A small image captioner, trained from scratch.
Model: 7.03M parameters, encoder arch inception, encoder norm batchnorm, encoder depths [2, 2, 6, 2], decoder width 128, decoder layers 10.
Rows from block 6 of the image encoder of a small image captioner, named by matrix and row number. Each number is 500 + 40 x the weight over its row's rms, rounded and kept within 0 to 999. All counts start at 0. Numbers have three digits each.
After each channel's rows are labels from the 100 images, of 14976, where the channel reaches its highest value: "strongest on" is what is common among them. Only what is clearly more common there than usual is listed. The data: views of escape-time and Newton fractals. In brackets: how many of the 100.
# r30: branch 2 reduce pointwise conv (encoder.blocks.6.r3.0.weight, 96x384x1x1), inputs 192-287

r30.2:454461525545474529468525509490502549532427549465461507509552443542501574487408532480483490470424470407493520564542566483446444518464481569466521486463467539539515433524498421500488532470472531465436462507489536609499483576428544459518546482471495538542525507527499469614495487516530501488
strongest on: vivid (46); cubic Julia set (28)

r30.73:542491508518471375585577514464493540493483471510527505487543551523417492530536503536470481505504491481564490480450485558561518439538459455484584525481521508452505529455498456478443473402492500520573471498524537495450469542486556468500498514519471504519519488502489591494496505418530435590
strongest on: dark (82); Mandelbrot set (43)

r30.30:456497506551424507394526403562474433475402508553452471543508482523539500572467522461459496591462512572487514537529501509488425510512466491510457588588568498506496442515478552493538506495459518488554501511565525518534454458557541461465463460600519561435483437526430469447487504507496555446
strongest on: quartic Julia set (37)

r30.78:568449548510473538525446422513436496498519543498505522504513512460506513487511482531477570491470499549487455472638470560454490510468458496500522476572514471461588457598510513480524427411507542557466529473534493544512503531383531471502525504531510528521506540491500496415474456506521615517
strongest on: tricorn (66); vivid (40)

r30.90:439545500556480427417525502526464506505482478587519491529489555522531467494522490538478480449469561455535451471521524494496493471479456468518456549516468419511480534494521550478574553533421487575515561521461560523540464370491501571498412386550498488519511505417501511514519515504452457465
strongest on: grey (39)

r30.22:431526520459513521402548484466534488457454462471475523462466490443475524513514521504512492500491497520450499520451548472497467553544438483516468574496454484561493497485561454504567435459505519516527497501481520525535525570514508506526463425461484451462473450474522554463557469455515536515
strongest on: Newton basins of three roots (60)

r30.65:490426503458524590503544520484534472468532487523546506536428501522498594451495535440457458500478476504498482578487487466493462519465455547461475514589520476523568459556489523456592528486471485522500463476503476507509485506517430451452487496509446588431497522522413430414467527542547501495
strongest on: tricorn (48)

r30.28:495468496484500571494504481528521479458456527470579415498525494495514529461461461522474546563480540522525483496453482559510463473447549410550502475512487475395553461517434509473493526529483495521521506498543534489466522485531523418390577428548521528441493552566569500495514425507495441462
strongest on: Newton basins of five roots (100)

r30.12:535484497505503494469484459546485472498458472524556501561453432483474523460554460539506489520502500552457436442469472531469521416483529505515463526496531534532425482555482553499475537640471584442414515509538484543458491460518506604554498527520504583509496449471518415511495499492535463517
strongest on: cubic Julia set (34); Julia set (33)

r30.86:451430473581539482509568516547465529491520429515537552531503414483473478558519490606504467466496480511487504472464529479491481528446564529501522466438491433485498534527547468471431493480523483518551512532497510481477444467513443570513519519521449558542498486493513466475485541440467481572
strongest on: earthy (74); Julia set (34)

r30.76:520520478467483494512448481407521532587514548515542452498517457523530487484461495466501527524551459463441530486514464417468438471544535523479502508526439533558440460550500515561555511477519488452457565466432503484499558490482379539451487500467427485471492497456538441605513526444456459447
strongest on: Julia set (40); cubic Julia set (39)

r30.39:512564481533524509453514536530511593509440484517548494548497479603456520562469498479472475570558535465553546500407518535504545513569570506457484470445509449505408526542444506459463431471543472519549549524540507474563493475508524483442468518533527476551531516405574519571493542490552458506
strongest on: Newton basins of five roots (100)

r30.46:515535458446549456505490532433507485519453476543529525585514447450527548565443504527410513490458513505484537475447529450483527549573475501519516493455496467490517424467486540525562523432465501497583544470408532519525561471609549479474498426486449470496574466512534483471497506504464492552
strongest on: Julia set (39)

r30.14:489444468516484507507485503417562546471490530511517540452476464467467493515577538587451539473493541477456457446520458510500537455522530557454496525522498516494552485606489462518485420464455446475502460495443462574506533525512493539523484466446494514533481483507524518495473518474420423492
strongest on: vivid (57); Julia set (32)

r30.69:475456536448508608487418492555458458498625530484509559439492485465495510466425511491477560544488516518428497534497481577485518524470486469480466561389515507529519503515529441507503488550451504470530530464585510497554570584397555513568532557512551480519560465438555529490490445488499470498
strongest on: cubic Julia set (41)

r30.80:470481517461506487464491488401420472484478517474508479548479505413466561504530508532436505533530492564439461527522530510508544489575477565519553444544488533511460496509454504411528432448548531536461508482544456595510534549460501476448432529492485472544493532507421479505513470508478476500
strongest on: pastel (67); Newton basins of five roots (43)

r30.89:474562548543603468513514555554465506518523488478494499509478474422539443500595486531510475580454507547439459512466467459525475501446532558491549489476457483480501457546476399461545536567459486524537557513461464544561556472391512521451571504497526462498522455488440418544524448422478496542
strongest on: Julia set (42); pastel (32)

r30.17:515471502558544547455553521433484500434553495562545516537621522528468462518504487415548520501570460536378503503505520449545496497516462502517598479493424477482477491468479484491496476531517526453495522587490518441494466529461467508495426567468470470438434489501510477484477443478512450396
strongest on: tricorn (71); vivid (49)

r30.50:549506439496508493522428499510583481481442481487511472418455554547499477465471595559504540490541498456548571421500427497522460472558517530496567435533530480476443530498468487514452534464516444482574509487557492497506478491511496539523566455486502549493483498555513484445548526517457460543
strongest on: Newton basins of five roots (49); tricorn (42)

r30.51:528459509559517522503494566510536456524520517545492478469434495429538443534453428518482489438521497472431569491490423510514562455557476484491508438511513503532436532465541558558511478545456515544525456446531444502466507477506528545428454509648447496486569504489379598445540484461521467496
strongest on: Newton basins of five roots (83)

r30.92:529518516569493493495483405460451538533520513568545570510438520534477471454444580404442495561531512414461573529470547467601446497478474498538485521471536491491512443479534548469467406518580488517472522557444459527501513474623482502547458492515518447521560451500526476518488524488576522515
strongest on: Mandelbrot set (70)

r30.52:461456430460507477505554533533504484466462467476485577470492498540559541453450489475502433500488540500540487538517492526514524404533480499525516525541509557507511495473481556546441489544461542467472514583420563523546490569540494556500450510509505431514548537561458440544496478489499462517
strongest on: Julia set (31); Mandelbrot set (29)

r30.16:531452491421469447557518495463491507556462506482484453503500476504461539460444517514527479479543556526491513551467530495463533494428463528495434477473481501518555513446476528517508502556428487550500529539496429536562528524465501461577493519495485477481587596488500654507464473544588378541
strongest on: Newton basins of five roots (56); Newton basins of three roots (42)

r30.24:482532523546460492549567561490485507476481497482443499512505528500481472467486541496537455582446488477452558487538484562534555507506546541523474453515519510545628507517534411525478474508496531575532389474513442594538525446515448523482399494465517451510546506503482476447462594517544452477
strongest on: Julia set (34); vivid (32)

r30.11:461462473548529496496515512509507504490476436495460553434614532544527440549518485492574474482531441461449509424542479478476522503448530477458578530426480559436493500498541517484535505469483482530458530491479473598502554485501419478511502479465527418541451508533528532595464576496533523486
strongest on: Mandelbrot set (65)

r30.47:445456434507598494561504549502447517521534475520469556460550553455556418506534565522455513452455465475487518463527471526510539463566556414435534517457533471536480457483411534523494483479422531452514529527491496551560560464469532482554506545506546549551457469497461456546445495567509453486
strongest on: earthy (58); Newton basins of three roots (42)

r30.63:496408401535539527560525510475547459520470493483542512460570406524474482520541486494440518502478517485490508493468511528420490485569441458497511482587548474504455483502469527489572557517501445508431455461527465568520493553419515506473516556491510495420451490472565523523461561490541473476
strongest on: grey (39)

r30.8:496505484522443501473541474473460500375603522512530511531503458503489447414461513557471502501486458464489485480540464545493531490549505459467463522480491524423525464508485492571600537502460517507507508421551535454467490443558477530473481434453484563549476496429472630498502495533560539500
strongest on: Newton basins of three roots (44); Newton basins of five roots (36)

r30.45:467454525524502506425552481496502385489516546472488451571429518498534449479492602505462525490500527472570468522431509470527475482567460512473534465561464565507498549541519464521471554400464553534461469568525511526486576576476491546424447519385513439546479513487462449467467589438477466569
strongest on: grey (39); quartic Julia set (33)

r30.7:533560481482572397559487492541494477540508456566470441504502502543496503446608502542500538463433496554539441494472455459505495424509503515431443435501548561482532519519459550490500521542505481453489470518527473466493507422426535521533487433481535477517403544547465480489504502472495514523
strongest on: vivid (55); Julia set (26)

r30.64:501536522457510597478448589520482527477465454509513557481455490450469509500415473540423522456545496491439555473521485530461493483504538534446520473516467530479501521469527522536523477569548533508475504437567495500524552535430457436533448486566426463488451507471456444479490447512492504529
strongest on: Julia set (53); cubic Julia set (27)

r30.53:539507500490494514522570505533511536460513520492490527513529504527545470441496516515546471502514490488446547539526432573487441447385508478563536478490518477498494473457477514485490517500465471469528492489491518475478491485447452500465476475494501488522500483479530509553529471434547517393
strongest on: tricorn (81); vivid (46)

r30.93:511432508532511515475439620488456461489493514483477488475463493487529487492463497442480417509451461578572505490490513509461580478402503432489481524470477495472560483430500438503467511454461455489458457510495483532524544479443527478537520478471535449450547476484488505508454461505558415495
strongest on: cubic Julia set (36)

r30.5:452501512501482482524568513479605476493541480562491500407519447458403464488528459545504444484485513480451477451459489485517491547464480429492436538447480527481588486469468416456563498489511498442477489454481465420524550462529417526480453497502527484516541504488520490563436523597527460455
strongest on: pastel (82); Mandelbrot set (36)

r30.29:415526481504569482470485473487511478479513520495492457500556469450555499459521478437496541494551467557594564496488411536501477492532489464457423475433529587525536434482458500452501476542445509502473539454563475472573487421469475556519479522532505451461467448579471527467483530468551564433
strongest on: vivid (49); Julia set (40)

r30.62:501503493495528462540450537484526469468475550464539469482473505516429493558436502452468502554512565527451534559460501482516529551413563473532488547540397455490534532507457465476541506548543622505462538596493463556436463572473504426473451554482490551524547488510506465448493476463528489487
strongest on: Newton basins of five roots (69); Newton basins of three roots (29)

r30.19:485520478561439460441567496491455505503504519519512430491510455491526519472509436529545493490457558468505444498538477505523532503491513507548584499490468572513482479526502482544470494541491527466516535494464508534526558497494488506538546480515499547432495407515401527476432499467483507439
strongest on: Newton basins of five roots (48); tricorn (39)

r30.20:496506458433512496442497506539476460506486426488524474453437487495480486524480471504500545525493495507467447509569475590449446466493457516550468470463457437519550502549533595478484449473472484511572492479447516497502553534533423555564546526504484485597571500504492493462565517566505502525
strongest on: cubic Julia set (39); Julia set (35)

r30.68:549439408530487534545513492463354459516565527479472413418452473442505466505491511535484475509468604491456457484487558472516471549510510537553458529500542491478524515467528435549424523512399465453556493504508495494446439511543493498521470474511420575491578535544563467529502514488520575454
strongest on: quartic Julia set (42); grey (34)

r30.4:543579454528446571506582518455514528515496546449468424517394557444502465477564499500506474467471507413598446518439505571492477483460501509521504496566469513513504503540519530503486542467498507546556490413517464492510551486531468529554570488444453458519515581461533554516496461494537478500
strongest on: vivid (36)

r30.32:474459557452504450480507476465542524526523458485527531563477427477463463493458436511452425501545504614479533528456543483484434481453522461488486524524487472469466521508483454515559501552504503550445547508488483523483478519491512476489453499422452471541462477489505534500565562567492503473
strongest on: Julia set (46); pastel (39)

r30.74:492501476472506472552483513500541539502539434490558523532452482459512502452613531457519457509511565503523502501542496582522546518546447425493513487483498521451544457543513523500541538530533528558475557398530455529431569466504442513535533502521573579525500493509493493582432476569475457565
strongest on: Mandelbrot set (37); cubic Julia set (35)

r30.3:512506425475449426472469534517498482547492529423447485407474549501474560479623514587452489582529565472502541498520520473443441475535452475470541467462538546442465462536510510527506464575496444512456518516420538474520478483496482493497474466469606463474522529495491435498582544530476563536
strongest on: vivid (91); Mandelbrot set (29)